Weights of a small image inpainting model.
Training: muon at rate 0.013, 12500 steps, batches of 256.
Rows from block 3 of a small image inpainting model, named by matrix and row number. Rows with one number belong to one channel. Each number is 128 + 32 x the weight over its row's rms, rounded and kept within 0 to 255. All counts start at 0.
After each channel's rows are labels from the 100 images, of 14848, where the channel reaches its highest value: "top examples" is what is common among them. Only what is clearly more common there than usual is listed. The data: rendered made-up planets. In brackets: how many of the 100.
# convs0: first 3x3 conv (model.enc.1.1.convs.0.weight, 128x128x3x3, each kernel summed), inputs 0-63
# convs1: second 3x3 conv (model.enc.1.1.convs.1.weight, 128x128x3x3, transposed, each kernel summed), outputs 0-63

convs0.57 [129 128 128 154 152  86 105  80 127 104 133 124  88  76 166 107 147 148 114 135 149 166  96 140  45  92  79 109 106 101  97 112 161 160 143  94 103 106 158 136 136 172  94  77 145  98 151 121 103 140 164 129 123  81  52 166 137 106 117 115 127 130 181 144]
convs1.57 [143  64 103 121 170 145 162 146 122 115 162 169  98  96 141 138 144 105 128 127 141  76  91  80 142 155 196 113 138 176 120 119 107 121  85 153 151 145 131  99 124 134  65  65 125 102  72 135 136 127 133 156 146 163 117 155  59 145 128 136 118 109  89 133]
top examples: rings (76); cracked ice world (40)

convs0.60 [101 117 150 106 105  98 154  71  94 106  72  86 188 113 144  25 172 129 143 100 120 119 176 169 128  50  97  98 160 117 139 117 117 137 118  77 101 147  61  97 159 119 167 168 121 132 122 143 123 106 161 141 116 118  61 132  66 142 134 103  67 137 135 128]
convs1.60 [142 152 148 135 134  85 172 166 118  80 189 113  90 170 100 135  88 169 156 105 148  88 139  98  81 148 181 159 101 133 146 147  96 112 149 137  92 105 117 176 129  58  55 161 112  81  63 182 152 102 102  64 151 104 127 105 126  84 156 146  89 129 164 127]
top examples: rings (78)

convs0.19 [152 156  94  98 132 113 121 129  95 157  52 189 131 138 160 120 103 134 143 190 102 185 113 114 136 111  93 160 150 122 107 152 131  82  90  62 113 214  83 129 139 126 151 112 190 113  77 136  92  65 159 138 110 124  97 134  96 144 106  92 184 110 115 137]
convs1.19 [167 111 210 116  66  91 126 130 121 121 208 143  88 107 131 130 143 136 135 214 132 121 161 185 155 140 117 116 109 101 177 126 153 110 135 152  74 114 157  78 164  89 107 130  80 115 118 102 149 151 158 157  96 141 158  88 103  95 150 136 117  60 127  84]
top examples: rings (66)

convs0.20 [107 144  96  64 109 101 131 106  78  97  96 120 116  90 130  66 104 199 154 142 104 146 127 121 123 160 131 135  15 117  76 125 103 135  98  97  98 109 105 158 131  58 130 206 127 111 148 128  94  96 119 122 124 124 131 143 120 123 167 143 112 102 108 135]
convs1.20 [ 58 130 127 107 127 156 125 134 145  68  95 133 107  94  97 182 129 178  79 144 119 121 113 139 142 134 123 119 169 101  85 117 134 132  75 127 185  82 103  68 136 131 139 122 126  84 130 168 104 167 151 142 158 156  94 108 121 157  91 142  76  78 169 157]
top examples: glowing rim (93)

convs0.42 [123 122 119 127 179 116 103 109 132 162 125  90 131 162 123 106 105 132 140 157  79 120 127 126 128 134 116 128 101  77 114 143 109 134 142  66 135 161 114 216 141 102 156 144 146  84 104  88  66 152 127 156  95  56 148  83 120 108 118 136 111 104 103 124]
convs1.42 [ 83  83 168 115 133  79 114 110 151 133  93  68  71  91 113 141 136 158 104 161  76 137 171  99 112 104 195 127 155 161 165 153 106 113 177 154 130 141 219  85  95 108 109 159 125 124 158 113 122 119 169 111 153 105  87 141 138 126 134 128 142 129 139 111]
top examples: rings (84); cloud-covered world (33)

convs0.110 [140 159  67 107 129 117 141 129 175 121  89 108 126  89 100  91 145 123 104 126 143  90  97 140  90 105 129  77 124 189 148 124 139 136 165 183 119 131 105 113 144 129 183 165 251 104 165 175 112 128 187  99 132 144 115 122 127 119 160 125  91 113 190 120]
convs1.110 [173 120 113  83 130 152  78 145 132 141 116 126  78 160 143  98  78  99 137  74 165 152 138  22 111  94 167 126 129  62 120 158  92 125  66 113 168 125 152 119  84 105 179 124 117 124  98 122 170 102  99 160 107  69 128 151 178 114 115 152 128 105 100 148]
top examples: rings (64); cracked ice world (32)

convs0.15 [121 127  80 150 113  84 168 137 163 141 141  41 154 141 148 152 121 151 128  77  92 170 107  84 131 197 174 104  75 128 149  72  78 196  91 124 130 109 146  97 146 109 135 125 158 117 164 156 199  90 125 137 132 156 105 164 116 197 114 115  82 123 122 132]
convs1.15 [ 26 106  92 126 140 134  99 187 138 116 103 108 130 136  94 136 148 116 131  74 134 109 133 133 141 116  39 116 190  96 153 117 129 117 125 160 164 126 123 134 152  92 108 140  91 110 171 144  82  75 108 121 123 126  66 112 146  99 125 144  95 171 177  58]
top examples: glowing rim (86)

convs0.64 [150 138 122 130  75 145 127 128 122  88 156 150  95 140 113 107 105 150  47 127 128 108 131 157 119 115  88 109 149  80  68 110 104  94 140 121  91  89 112 127 175 157 117 131 147  93  86 128 121 101 161  73 112  87 125 158 121  86 100  98 118  81 125 148]
convs1.64 [163 115 145 132 154 130  98 163 146  91 152 122 137 176 109 180 115 126 115 211 129  99 133 121 141 157 163 107 106 175  93 131 116 151 170 156 139 163 110 104 106 118 117 146 115 164 128 151 143  46 138 147 154 150 132 111  64  44  75 123 131  57 120 100]
top examples: glowing rim (81); ocean world (34)

convs0.68 [ 77  80 108 175 113 126 127 110 121 112  96 132  96 119 140  88 138 128 106 118  85 136 159 152  77 100 162 112 100 173 142 143  93 161 110 104 140 130 135 156 156 128 123 111  76 124 108 133 205 130  90  92  69  43 113 100 100 155 135 160 160 125 128 202]
convs1.68 [ 84 154 142  63  93 145 120 162  99  73 148 173 161 148 101 139 116  97 130 135 147 109 155 106 150 129  94 131 115 129 168 114 122 118  90  82  91 167 112 128 116  63  97 185 115 127 104 124 115  89 141 137 160 148 159 127 128  75 158 104 114 198 150  95]
top examples: rings (64)

convs0.12 [201  96  87 135 105 179 179 104 155 119  99 142  89 167 134  99 132 121 141 167 154 162 100  95 132  47 116 175  86  98 124 133 203 113 117  83 131 134 110  91 150 120 178 122 167 118  99 155 140 131 110  91 159  93 102 131  90 142 116 131 152 145 145 145]
convs1.12 [145  58 144 173 142 117 101 163 124  99 160 164  82  93 135 120 143 137 115  98 137 121 140 185 113 126  95  76 126 141 151 124 141 155 149 154 166 128  75 120  87 122  92 124 161 102 130 178 164 125 139 190 140 175 170 130 138 173  87 121 157  38 120 105]
top examples: half lit (72); cracked ice world (42)